{"encoder_activation": "quick_gelu", "encoder_patch_size": [4, 4], "encoder_layers": 12}
Rows from block 5 of the encoder of a small masked image model, named by matrix and row number. Rows with one number belong to one neuron. Each number is 128 + 32 x the weight over its row's rms, rounded and kept within 0 to 255. All counts start at 0. Numbers have three digits each. After the name is the row's rms in percent of the matrix's.
After each neuron's rows are labels from the 100 images, of 14848, where the neuron reaches its highest value: "peak at" is the part of the image that holds the peak. Only what is clearly more common there than usual is listed. The data: cartoon faces.
# fc1: MLP up (encoder.blocks.5.mlp.fc1.weight, 1280x320), inputs 0-106
# fc2: MLP down (encoder.blocks.5.mlp.fc2.weight, 320x1280, transposed), outputs 0-106

fc1.329 092:167082091137128173152067142107088148142125137132132168125099101090110074159199142153121157125146097152150099111156150164078111146075156195085125099130118108113159173124147169110193089136146160126151141109165079099080024104140122085128150152083136120094146134099165104156094086114138103139151103166120118156094073144132052
fc2.329 086:129138154104106113131092139139107074116141135097185177128131097141105147165093089098130119115125157141098116145139154134179127086157132141115148134128125130089048139127153065085096113075139125190144126132153121107175162156166127161092152176212143102155118134081067134152111063144137091112102130152122135092215184180157127
peak at: bottom left

fc1.761 090:114077118153142179149136158160192183094138139113103171142132135141146152122123168134138098130102114108157143155125073107104103158087136076065166139132125114182120124099157087145079062113144196147125096158130092142101128118150142104131118178156169118089102145157148124137089076138085122133160119168155189095071101138122126
fc2.761 088:148191106118133058082121098131045081156129097113168129134116156169121100097135123114117144124176162117084123091138144141127137078132114189126080163133145158092223160179086121107108145128132076160102123147151115105147161150116126125156134067161102047119142147127149128135143191109161097177095131110195106127149108097129158
peak at: middle right

fc1.110 092:099076093132124163141124145080177107169135126129112144101203158133088134119088154153157132150136100155212128140130103124156139131017096063102136124049099121104085119169046177105136101104148114107172147149132106140118135088176109148137123148125148112079084123107130128093149086125173142191137125127143091140147161097197134
fc2.110 087:078100148159080144117077138199116170106127128134050139143165182148204067085143086072130150200105145145130068143128112160135158110151150176127082133212147165167181052087146134106126144113132107123072132095139138056132144137144136122068144136128148107116161161182159162143134130110111110078103128151136080127087146115152121
peak at: top centre

fc1.262 100:111089135122107138103148137117164206132142136133172121105144131195151204107048104080168129122108138121164167171092069131110188138109085113155139180144097094194123040118124104099110112080182074114211131140125123178140109106090144104127143131133120085115147141112158115138076123092096107175159145141183135094133134123119075
fc2.262 098:168160116136087143117208130132161084170114114143138041147163071125137071151136075102093145128152177090104135116163134129164115166182089186082114115126145089087155057129112131091145051132152102169105139055183161091115127144155121095125140165179167085239126068131104114125141139137085155118121098093173121136083153171130143
peak at: bottom centre; centre

fc1.425 092:162120097156176086155126076187156071117116187122143141126150106182155191143141166198170100191171137112097108129102121163119169139129104153141053165133119121172095115118093163111110107118139154127163117073192105139135100099147137056154109186143199106172167157196113067117066079130137114177130112125122128135157140120124172
fc2.425 082:098127167166080116125119125137100108088128124104139154147153108105129131121102166146147095120104159140096119128148164172131120135107078195138139176144137099150123136170107111123159162138121089052105113076124179143112132134140058127153112135111118101125090077163131148135087102144146166160096114113132136170114209111122069
peak at: bottom right; middle right

fc1.56 099:188111120101100151121145138143163125158149099099108101162155124126143101134153091114159167148119070123121140191125156116193090121117095143144164068138144099127158114110110104114098151074153098138059099118198138119166089150251096116126128151120177118067121123141135102102139139164121123107135086082153152196126166027148157
fc2.56 104:143097135149052064141125109121147151137133180112105178124141088132136103108117197162116106130101166141158087090135034088098133130132172078133149196156129137138095105161140125185105107164139131165147118171103056128121116164127132086163120151191104111139209145108132121115149111093146118169130131099213121142096111105118105
peak at: bottom centre; middle left

fc1.188 100:093172077098154169033036104142131129111153101122145138140209081108111122166097054097177140162152178110151093165111130174179206102096138161094130172163149054114064169105127138079153140109074134190093147165140144132122105133153046132124158173185117086122095136114145124157143103125132092155115206151108077113182100100129113
fc2.188 102:135138142097131115050082089090129160069150134144124202155114134117163117141075084177108140115140114110110093152121071116090150113126063109200066114174137119166084192124123118189059230143146125116189136081191141076174146092113095128093086101141140148105128142111126155077141097166189143121110139121133169104124131164128206
peak at: centre

fc1.544 092:117129124168207137100120117117130135059139157128134161130139121135138178139161158137178082186105030113168103130144114114130146134089114176147095128036128100103123129071137129142200125125152170167161126196177108150106099134130120115088084154149183121106113155153077122141135156082184089080109128082164103166101133039113157
fc2.544 085:191192183094115053093117152115151086177131173125100130147151100122175044086134130103123219164169139119095140137122168165077133113136088147176151102200114141099152084143102117147047071112142110171162126056185125131165164123164149151181107121155132080155178122098113104099109127158138112162201128102109050078164096152108166
peak at: bottom left

fc1.599 097:095130203136145075143123132130199181120109095140171114072146141145146148152117130107096073142087088081063112090154140124128102177105169121148106137158115096138148116139116109128167123103129102136152061085150125127137124131141085116118173160163163108090116130186127171144133114142138114157123090140096113142173109129115174
fc2.599 089:217125068087093099129132125151128136139138162130138116145104142142100133112150051144140081051092188113132225137103122179137110106138074209127186150108095114150114184089112076118129134097174089104078158132152124133152102152140130120138153082126113080156080118138129113163099129136090120182154188143202160065109117082137100
peak at: bottom left; middle left

fc1.104 124:141158138127158150124069114109152123148108068142167096059149085138122095170114124157137102138153125107129091118129136183155136208117110178106115053111153127101094124177103183117188143134105199155102104103141131118187149127137061138115153160072143096133127063126130134121168131116131072127153088030121094140114148119079141
fc2.104 132:130171183116134144076157082134086128104118097126128169144122110123105120160114078152129097140161160128131171164128153124148127192133060126128079150122113150061144095213133119146125173093158145167179130112200107098124176096094099124150174106150093112120055117073136110138113183135121170098152069115166159129159120121124122
peak at: top centre

fc1.210 102:175117084119138116195102232132149142109136117093125065143135076135090147103164152183097151144125100142150197163133126131074128160115100111137130106158099147168151135087119111151132052089124133112151116084169139135184113103216091131100119172074154099117102127155099103141103123132137105113129145061078075106110143131164120
fc2.210 105:104173122140175173171212109112114117151125122127163129106102145136123117135169129155096118129098095065147131142126143103071152123140111159169081154098133115145119114103141140088105182101174078143102106119159172183135045108075160094136128194090143105137071151175108119130108194171124136102157076087094095152112134079084085
peak at: top left

fc1.684 099:111121164100138138082123134127105124150122103136138186096101081085105113211114086168130152156091068122128093099129154142114127157141157123134111131103082087087110115110081112115153127128046213185132121136179122136146134168110092123138115135171139081194156130131146177121147193118148103124119122201124164150124100139140125
fc2.684 100:176119118109111190163135131134146128104131088152190084148080122134129158144137115104054142107110166123167123140099137142133102163155131108183159103104081117160088141091098061102138121131130115155084146105143119197122158184116083118141147163061150099121139130123103144150121144117146116168114155031052148136107141055116073
peak at: middle right; middle left

fc1.306 099:113142117145089084086066131115136140109127172122094148155079143150147135110120162193112103139147074105159140124172077130153144133069143154168125131062164123201130078160139104158208039124109122111157108177147127094135113104154065115100121165079180145090169146195167133117078124136142135133111157174191139133091149119116152
fc2.306 106:170140093131126151132154151082094093142139084123165072109124135121115118117159057156142152138151184132133176131122148134083131072176117136191125123206099151118111179092109076118020235093189094143111121121123160200121123135085147122157110089090124183135087147075061116133182155122147112136113090097126092105107094100117122
peak at: middle left

fc1.450 094:140097134108156136066179073169161106104144129094187167127149149134108159188063122112093100122097127183054083161104114176225115242116155168116134137098121113147022100127137131092136128091138147170156121137138032185068110144082099103148147148213168132126170115144155130159127111156156163088125143144067124118166111136131125
fc2.450 086:159208109110125056072100135130113169110126144075090119147140150123135133111143134136115135092151207151135182123116152162087127065119092146199133091166090103139144121094085105132117152150098018089111125161136171138140100176076125146140105122065121087159118132091146137158136111161096141169112130157131097144075161133134087
peak at: centre

fc1.319 098:131117096109085101139139131116172110187133188129111133108162109116127121125153140150114121079118136137122127189091148125141115190097098128144102150089110082123156201111116101138117077120072144134128130110194044129117080111132106127143114104162124091068139120197137103152084144127132135191092163144186166120093082049093161
fc2.319 102:087098126181153117128140138157105098127133105118135154144118144157170117135118129078137118173125155100114101087138101144099135121069059085134129122193112146144174124136097145166101200094178188155157134101110184170142157120121205098161154131159141079085134072077132120099139160141096125112125134159172124109105105146138207
peak at: middle right

fc1.624 101:110156136126086154160153073125129198171134160177136110103130109150173130105154132090136106102088162125121119156133122174167168155113128151156170056121091066193075096135172104127164118098094105152053109120118130152192150144141094113097108162146123094125175147147134108113120164069106119197136087100127086127083140088103103
fc2.624 100:150133105139208116152083156159069171167140141098086109142116117136121157136139127130109155073135161151159169136134177175134114149120140115166152173096101170083131165098150142103052133159168098114171107159100137106107140106106138128168113114160126057184079152165124109144107128092093106104120154177106105165157186131141096
peak at: top centre

fc1.337 102:102176108110132120100123103111108153142152144127193069093174156094199122151056078095150135132180116131102099154121139114160167136092106168082117140131141163174116075146148194100150081113147100148154124093149090134128100112144101147078183149099146113128085093203131120197136144122168094090100145110149113107121124118079153
fc2.337 098:120204157112185151081117075117157079103119116079105117129125170132117174121131099126118141108135099134147140142148052165162125121083150167137068089104127113137144122141196106081185135184105131095214122077108128140122161118089142135181118107097133108081173110055114068118095169141127160091087184146076126153146158169132135
peak at: centre; middle left

fc1.14 098:119143123190110094175154100126108167116118143132114082146118095137149096136152140128146141139069119093131125199156110114104184127142153163090146101070106134164094147131134131134148124077078140135089104127134059100138122176138116127145089158154186114178163108155079065185102081064116109186128103193144142053170069133110159
fc2.14 092:138112101140110122148138109132124135148140094154092115151090154160168139100073050107159121123077101136105091157125143192096105090081129123133147100124101100192168056108145162196154104079132088083075104142091137128167162156138160097151150156180152162097178117095159109177169143102091172179112096130117113154139086063125145
peak at: bottom right

fc1.668 093:150157117160130107133122186140091102166154117115149091137113086104155142126127035114144185147141058119156069128161043102145107119105078176079149165115122140112106098098122126096131116131165137120132103182082040159111103111134115094123144175109138137089079129145157085136132139084140104121082110157155138139085104121143112
fc2.668 084:101163172105175138135140142131121125129135135089109109124159112100120120146106148089139150111136113096167113121105133090157162101144136110137122073107152154138107133175165110085099108138126113132094117197142104119110110116113058059220122154150121128136173137109184086191126151118103171171114136152112097110117107135127141
peak at: middle left

fc1.414 121:121125098136120132117091077164137136099153111133138176130179159178122187149127094126192153195085145095138081158115048141125150104101111097139118048117113137153129109126107074074109107118111145128109145140158103123112172191197099123158114172136158087125162126159140073121114118100119135142109119080171186126098180093152096
fc2.414 137:124157183091090145085183167131056161140113134146102070139136107168140150182127134162069072126161071173119171127179097132132121095130172115107160062162191119126197092165043108126127103110122109175123138112139131133117133166105136153142138064141156086149150095077104169112151200128147174110059162127132131095158124163087180
peak at: bottom centre

fc1.121 108:125117131162078120098098186148148088130146153161135134099190144060114099144112131154151105117113066128108139160127177131170076216095118095123097126129169142122179110138155187113102050135142085133035117076148141162194109078175085150053108126113146105077105151198099153117156139166169126128039147159050137129119109167125107
fc2.121 108:070149149123126166194125081128163156122138109112149046117143158134086112158149096144079141111157118145168066104123110076143138061107099104243153069123164136161181149124123113117061121158131080147138135089132111111113103150128152163196118099120147108154157132120134098132154094075198168056161096147142088113166095119147159
peak at: middle right; centre

fc1.9 104:138113171161126090080099108132151105156132126129184168041166110143157132186054104102108115136112153108131093138122157134138121176123163139162123131076133089087103061192154140105142121116157128145182120168123084145079088130116075111118129163132135110109193172121160156186182129125156138089185133140123125122110085115111105
fc2.9 110:124236079137106108122130080139122159125119114110154128156105122138140145098134074077082184145203144145115097101129126068117186051107082092141114111115116102126161077139073172169102130167151137134118132178123153149172142147090164135157132105110121110096156106181147131108136106128141074076169077114126073172131142123131203
peak at: centre

fc1.33 094:127164070087124138183162164106153091136133122101201074093128159124138111163143169143121159127185086093202155181145149066152144149134160078093118060144182136129089138102151122111130097128128068137155119159168117144147130137111129143105134167122146120139076169109157104130179111112207127123122078144104114141092132133097138
fc2.33 091:096113128116119086139105158123109080170170084151102131114157141097137107109142088158158121108122110142066100110128058152109127123128120134140064177156129119113142074178085095143109148082206115146129163085091177171099166127130151174145207134131101090059110090116134129119117131141116152119111210084126172174163144111126101
peak at: middle left; top centre

fc1.594 093:164133063147114125113063167141170167107145098049160182148132126086128112087146192125085131134110117115153158186113092124153191122126086170180138103125142123205061121117121082097125134094103124125130154123174139133131129146144071097142158182153152110118092134207128129102086135127158120137111129099089105133112190107129135
fc2.594 079:105098110128112121122128159077160098096143148155117110114083156109133134122186194174129107094142112141146156121108136085080144128154124045188116063133076167173143137077124098118114161160162138105202099124098145170093124162133148106157131146165123053074146124117151145195139205124124144112095142134145108183059184077156102
peak at: bottom left

fc1.178 105:110170115155109202089145126209124124097151114117158110105194151168132109150071163094098153166163126130068122144138090083141121176137092147087130097132136154153110066115114145083115006118145161126148114127114124137086111129105093120129151138161183102173138124117146085109123104149116144150132100171099136097153164135110128
fc2.178 110:116042097087120145185135102167170121075105141122120083122135144032104117094140107134140122132159093081155119156146093097124100119124119140145133088098164093093118152181165110165123199097074130093182109152132144143177086159190145107073131135142121131092104153157080148121120081167103100182150146147120161084174158081113184
peak at: bottom right

fc1.439 089:145143140097148156183135086108112143178139116108198221115130138143198137166154152140129058086162045137097161109120133140142103133120048162136228118133174106112107069120105174093176142112146143193129135067168134184146072138086120141059120127144123124112055128189104105121149078144125127078102132082053134166152130108147158
fc2.439 084:144191086067118106117107114179131085143132123141120066115132153086135118130068100116133137092141106120156138139130110119145140121141128197079164123094131128079127156144137138112162136190060127116136107166127046162100089192156112108191180161107152084159124084127110105125141102120147126101166159144171170151173096102110116
peak at: middle right

fc1.631 109:129169079131109184158094162164142128177141183085075126111191172079151065141105140143097121132124067127144080119121151110075105185121132091032079126041152102126144117080175155070141118124129172121146135137167107123070197163189116118121143135163154096159131132149127107169147117102150113095059178138155124131102151088162167
fc2.631 114:172097116127114085071142112103135143151110098117124108106096092155115175101047128142144137146095165124136181118115112162140162090125109126183190169154109115148132191126095059131034121127112085133133128149140116108186135079095158183138144100046118130107155205083153125134122124193140138139118163113116136169145151181125118
peak at: centre; middle left

fc1.670 089:145133129122126156125108128140110174073126145116140128074199113186112104137132148098107102135138167131155100130138088158074117154090092192145136074102118066169091150172147125092159088104149116122125131190127129150142045114192054156148146223109148097107079132116100137121136130108167126080178085114175087123098168079132114
fc2.670 090:110187177151126163110111146126119094223139103182082125111123149131165117148145163102149163124122134129064166090104131073117133131123110113137096115108067122073141091129133109156179115113097173108040115101170122137190199151112092171103066117158125132132146092155167124095133199138201164164134070162204167142123099140119099
peak at: top centre

fc1.629 099:173137108168128092141157109149127159136139105119107092154120097155177103142114161088127137146130159125101116222136111118125148130117150180135143080070112101113110115109089145117108125138051123135100156092169084141146154180158141104122114193164151131166093101121121065143117104103095110196119061122144143083150065141097115
fc2.629 093:102110104122160121096155070134153168148145111141188148152074169172201158140084061079140094126075141121140116132116148154152124137101141125108162069115114084170131072088163139198165111062190064117112098156143139146124168081111170103080129151151157142105116154071125165140161146077131177170123154088155135157099066064132107
peak at: bottom left

fc1.378 102:143123138131100105082133153109140171124135161096096146127128110168133180135104140199177135147178128093090152156130083136154150088083196142089154107096122120117110095125136132125160132119137199128170124127114089129114162177160130151134138152115148115182183150064100074126112097057125123165119127143184148075094187148130119
fc2.378 106:071115162168109123194186093148138111086134135134158149117107134102142084150112141096165106107093103150182121150132133089143110152106032121162076108198129100160196144142166107173114163122149091128122109117180147136151097164098123094074135128122137065091103115132045113087142108138126177104102108140130119095174089136137083
peak at: bottom right

fc1.676 096:117086091103101163078172177143154151146152160114173111141124122094128145116103134142142194096118087124160126184139115101111198148173143155126137101098099130158049113139193101135156124078096170167116099138092075146128075126137058115119086148178184114154131172130090117105132185117172148146084171112106135132085168072125124
fc2.676 090:126110136112131123113193141116121105113129153121119118098116078160095109103123119105137204121138101139118108124110186090164102156170132144074181110133144105138120165095141111109121111131120108102143135133163086106133145123167170179147110107135100109063125195154098124113112074173119096111139154148081182131133107063140111
peak at: top centre

fc1.495 133:153136089161125158096130118214143191135130197148103102129117175088111158128149088165147121140124080097135127125147097194127132148147186112150142113111087138112103119134070091128157123128101123095153128116146074185174118103131099097148103115094143118130128124102093096162051186079125126149150102134105174095168133096135117
fc2.495 126:130100142142159094066065159127128167096129160135150133116149139134103144147102077131155086134119150152143102070127104097141170125160150182137125115152183138144161092114088086145089140164090092102112125096179093131146136084151106148092162054143107059142154139125106124147150167102138056106144173176102138135124170134123135
peak at: top right

fc1.13 095:131105105150102157186158167171143182182136110146120153120148104124167133143160142083212161130119050130101150120138093125130113126081168090069175112138158112099142109107076160119156143128122143133136110181122115134109067143160149086116132157134159113148140100076112100152102061076141113127127080137125142153157145142112114
fc2.13 091:132163130116156094126132121138153116138129091111184100141121141135136138122188150147077064135135128097164092127121137096180148099126131139203064140160161160153140119152141097057174073121087140130115153066157129185082227151176134154159084109148138085130108128153099099168097128121199118149139135165090082182124114119123134
peak at: bottom centre; centre

fc1.314 089:143048113161179133098102125179101100113139087091169089139145152112096091170162128153130189218158115112137130160111148149150149157164126137067123149171175127148066118105209144125081115070113110109118091111135037138122131137163148132154177175138214115138155138099166058157103094135157125183127170135118110070155096094160131
fc2.314 089:125188116132160110167123105111096089140128124130123123135115145123146098152149140116122121142114169125158089066119163125130175121086087163137106147077065117105126112120060145121087089186130120141112139138121204231118152127129111125142094203126108134101119076135150108141149162128111076185124088161084096208107165120169047
peak at: centre

fc1.434 102:126163085150111167131127111143134152133126116128135108126127144121128108159118157115141110102133175130072130120145144125127125226125134108075131110093104092117106161131157136132096091132060176144130137094131140169186117142088123117120115139208130106111130102109096131178196109147106093178136111167130122105155040160099178
fc2.434 095:143061202118181130103113153130127110127123140161061154144150094077115123097148145089144244116132115123185185099133093085129122129150154102098108118171141123120128122086158124181147172148099118083162130104176118068173128180189119145162157077108112127167081120196129115108119107142126088124128132149058172061120105097139136
peak at: centre

fc1.47 116:100178133099107120127118132117132139126130152135089108103148086106150180191119122162133128127164146139179099165161134121097158154104129226141107135106140149148131119100100126105197096161125121167168112144227113134089099129129052083147130138105169113098128144189142175143139098171167053106025133098126093144139129140095130
fc2.47 126:123172107099186109095093131096077131181153112141142071178138176161180150160160116118173183141139109121126092141130111119188173114106152095121110123106116142117107098091152119123168130122211130105196165130099142083039088143188159148133135108134124119107164098077142105106172125122148093147087127170132153122095120182111095
peak at: middle left; top left

fc1.722 102:158117134085151106130062167066080152185089123116130093101188106141143174115166084106095187107151108118145123160109127066158116127100180195098150136132084140137151144103072135086191068130137121170197096149184095134097142125101111093145137142100142097149176099129087109129163146134155068132089079080110110154102119094156177
fc2.722 094:121114157119190087050106126115095121138158112139074120136129151084161167123151168092198188135163085129129052112132138106159135153149181102051122137134152154112132116084127107148073102161088124099156134121071113051100148115164173144073150158126115111149154113059180116085108080135158135129130114129066122132137092173112135
peak at: middle left

fc1.500 101:111042152110132177106159143107099138161128138126137138116121123108161137135139090144108126096136120144109132112129157138136116144075152159153209107124146100121134102111119157142140128114084116168078135110096115198122095171119129166165160111116113098095011096121097098142132134097150139183112085109130072116158061061151101
fc2.500 099:178170136105096062149106126129117133147128109142119155109138147138131100126105139100171141104151126143132162127133110105075133105125106107151117115195145129146132093127169114150107092138184099090105139098186120067092093095148139098163126132132113130143213143110156140124107059162138106070148149169156105184096132150143182
peak at: centre

fc1.474 088:117163168120081098187094167118157166111161155157184211138189074079127143143058170122085106120134129150178146134090098137074076128084122102118134098153141120176107136108093153123145167112136131104160184101207163103100031094131116135086177128125091124160104155140158155127179090159085122090167189187089154132162089154142131
fc2.474 087:123109163091133152101114108120096069176124085123116057122104168136122146164153126112113138119119151137101127098134165122193152139138156186096140189119107123023146073146201150097110139130101086141094101143097122174144152172107133148166076113129131161057190102097141140102061121152106116114183122108185141150149163152125110
peak at: middle right

fc1.584 097:120145121140158148197113092118136118122139129131203077069178185118113073206083137132127120125135139107113130135115150131180146149152136088107140115174101160141072140145127124108057069097182108152127084051176104156138119111142118105163129160115170098147125110122154109133166154061142138127112106144159089096084113170119050
fc2.584 098:137154121124101132129188181066134084191130144099111113124150061059096132149110094134115079126154195096084126115122155087189225101150172104087166112179129113079113114120114127172117096156172167116137130100099104101154090173134119168127135183161126157131165083151147117110139082145127117186169088084198154177134104118154105
peak at: centre

fc1.84 103:146079111131114116085135152148117132126140193136122162085110078104138083172141175125191127127161141087134119119152080163168195137117103147143156138108140054160069146087110137134184114130157053170087123118136154182110093146180026141064125169096123112136125156170119109120158117095171129159105155132076110105192105147100109
fc2.84 096:100174129091159110139107106069105053155122154154110114109098161084092116109152202169114119150118204097146097091153150129120148094114114071133134147118122101091138151156101165149198171122136068112152126152154183143105199105177189149150119153191130213098080159081179159079148139145081093129128077174142101152102116174137148
peak at: bottom centre

fc1.372 103:103070149159089143175134162115136144098129139125133169129154090185109173149152145148173168167112089166140142145107096131096112136120153112069103129072138076139136161136063174084160120121136190109173107179114013112103116068097117114092176140094168090100177133140144135132113115144135125122109126130135149186106120094155174
fc2.372 108:149197097165136094088072132119107132098128131147110081123121141148151018148119123113120174164157195142106092158137100146143149101106088185135140115166102106118173192103122115109044172101155106152161137105116121116149150158081159132185107165138103068148106181069150126147197166073121128111144077131145108106144118111128106
peak at: bottom right

fc1.523 089:124119087125184082122121156129169122108097135101183147135118138130107122110130129168156110183139084096138133172118121123163138149099111175126086104130158150128093148112130144124177102091153127137114025099129085169108150105164126058156136187160190125084171153167093074146153147106139148133134164101129094105119089153170202
fc2.523 086:097169157179153189074081136108092112148137158150069174118177098160136117124139120124074164187134108132097134113118095135083130129170092139126158163162167057082193092149122159145098142156121176135150150154171142120096141146107144155161118135194128098161125159173135111115151096146142095172093102122092087149194124128151132
peak at: bottom left; middle left

fc1.394 107:167167078095123126144107188128137115124123106051105161083128124149100046151148131164096128158174135137156137094184169162116147168134116146134143070149152085144134111098157155103174068153110145125156130118163132150111159136135041109121103164146173121184128135131178142131134166097207109097154095094158086167100127118125139
fc2.394 105:125157127098103154180078142073136127106129089161145092122127080091099149155132126137145105106200176129160131116135101115108115114149094108149151119134123110151102151098150101172149129124148041130122148148167157154120130170126151151080107159130105152167115084132175102163186172098113152067155210083167133126139153162126148
peak at: bottom left

fc1.547 094:114089145076176166096087111136138139078116160089137125097131085141126137157109106200139066141141145106136101120140125119148142173134126162158065113130107126160129149097180141159187120085127155216149140103162124148131143101147000127124167148168182094187062106061082141119140113181122051142117128188100138138102165107122119
fc2.547 095:117144113116119195138148137106125127088118147159097127146153115068125147104103157084089139151145126153132077092123145100122144138118122137145137112078083104095115093135158061119171078123110078102159137152110152169133126138170106165094072140161112182113136122111167158048174163119083135122142050139139157147139138095126097
peak at: top centre

fc1.669 095:173136120139123146140083098141088178100128129108155114073118145161123203177132080179181115157112094123111168129122091131143144152146157123115076115076161130129128111152120212134193093082112165135158013170123121160126099096142148129134139110051157129125134130152149102148121137092103127063178113118151156090114084121145160
fc2.669 083:106171064106121115074164143109122092159135145177102095110165112088097049104060164116127136132127154120109126122082143127090150188143120165118098148093123161160124119138187144095138054115156122149110139110153086155071191147128106117161127168153121094110174131134137127089152089136193151179080147108121109115131170127135074
peak at: middle left

fc1.757 099:168113138145095098098179170115110079137111123118142144098164077132104138187152107162118118121134132158136150143104156144162108117164096158151120114151097110110134162128096120075193153134030133156116142177070104127087139144121102124152099117087102085153100140123149145146114217112159085195056115145098139157128067120095087
fc2.757 095:141145147132120096160151155139110151092138080127117111161117098116068086100130062182088187115178104091087182152138128127091106154132154117200117108164134116083188163138143122182125163114105150151092169139131123142130111191100114197145119154162144120135114159104094077103175209133185108148135103112165097126144162077163099
peak at: middle right

fc1.696 105:198179119107077143118130182163183160114078094170141116128136111123103066103058099130158154078083147128159148173090108112036116133107072136092131156081061093117132118135130106110146062110107103152138153138131084188164150133135137156132129102124143129100104142060090114092086110118129120070185119101113096164131111128129098
fc2.696 098:172132133119177139094185058159133125075144159106124166117123124093106164170095131105081158196120131126147123099099106073155095179140156123089102128111153116129120100158138130141117110117116105115154096153147180113124110095123126119136152108114140106194107162145191121064152122161104113114158172164102158139138109145145130
peak at: top centre; middle right

fc1.321 093:135161139143141096068169121184101116079133146142101134122155119158142118148135056129127081167085102144058105140113130143039115142117158173157117077168067140143160070121129092132127120105146164126126133159141115121063138163075125130173156126168131107118134137095096118157117084140125104156051222137132159097165143071118135
fc2.321 089:101117185131180141082115114117119146082120122146099141121151117110105130107088218111158167148075158161176085088123150139195162211073108107069096175132143105107174147131148161080127113105087165142137123089129173141117127096157145151116114116098097163109066117180189122092127126115090142074123155128109125192100100149132092
peak at: centre

fc1.721 096:138119131113134130064166174120116108046139155155102160110140087127162101126127061122128147115068120109094157118152100110076155129092148128144110098147128089159171127166142191105137143110080198137121156127097094134153116118163072125141151146049116084130142142123067138143099091147096078177130095110146153119043075156129107
fc2.721 096:137113110154155080120131065145143087117143094134140164140139168119119173117127137141138081105189158108171110161105130134179111121124084069161147162116129170136107117128130133141116156153143111114089128168151176113130178144145100140118125131152124123167072089164143105160114155118150169123038162128101069141166132142160158
peak at: bottom right; bottom centre

fc1.465 066:132096101129166096093133163156116102209104095073154122114094129138163132142165142143103149127121055065137084178179125125131154167085114135098146070065093125075095135096107162121152078088094167196087071143118086208169112165137114094097107195145188139111122159098066104134085122080166086210059113089094116110081105107120135
fc2.465 052:214134111136127123119156124135135121130133081132135106110112118215152166187172158127141099130099075132112128165130109160142131171086126165121154117091068115083112109120155138071143062106061167122078117110139135181176104169127155122099151143105139000161151114140171105163136144125136130092117102111190143092113136107103091
peak at: top left; top right

fc1.448 108:176119126125108048185112124092191103130132139104094104112163067126111192152130161112119094131135098136064153140128142090193118168114154121175104119086123136124151132150153113091150079153130149138147121126156075161150187167159048110118146204070163126109161136122140130142125128150144057134138159118134124136105151099160110
fc2.448 119:126145158111131123178045092117129148100112142105108163128116136143149117065149061120175162129141122141094120118153138148099054075094147059133147108133159156102133150157116146223122130110153121117129121131155128075173186045149148116156106096152119162151119146055118150107100123156078148132129090196123131118124101125150189
peak at: middle right; top centre

fc1.274 080:151091124134102137181123157165104179180081101092146043088127158131180150135118116173117149128163135104235137242178078171117139097074127081119137127146071153114075136090089088146157142122097169121106037131126068127142077179179144113127164145129159117159109134120123105160125152049145129152133101188141120136115076137132156
fc2.274 069:187121156195165114114149155161169103163091133141096143146090109144160152189107131100166067185166043150175092177154163150119094153026119114166060122152152113112158125091226092113101164165069137045122092116134108119087114147167160095133155131156142075179160138106159165160138150123106134148111131135133106154091123150116127
peak at: bottom left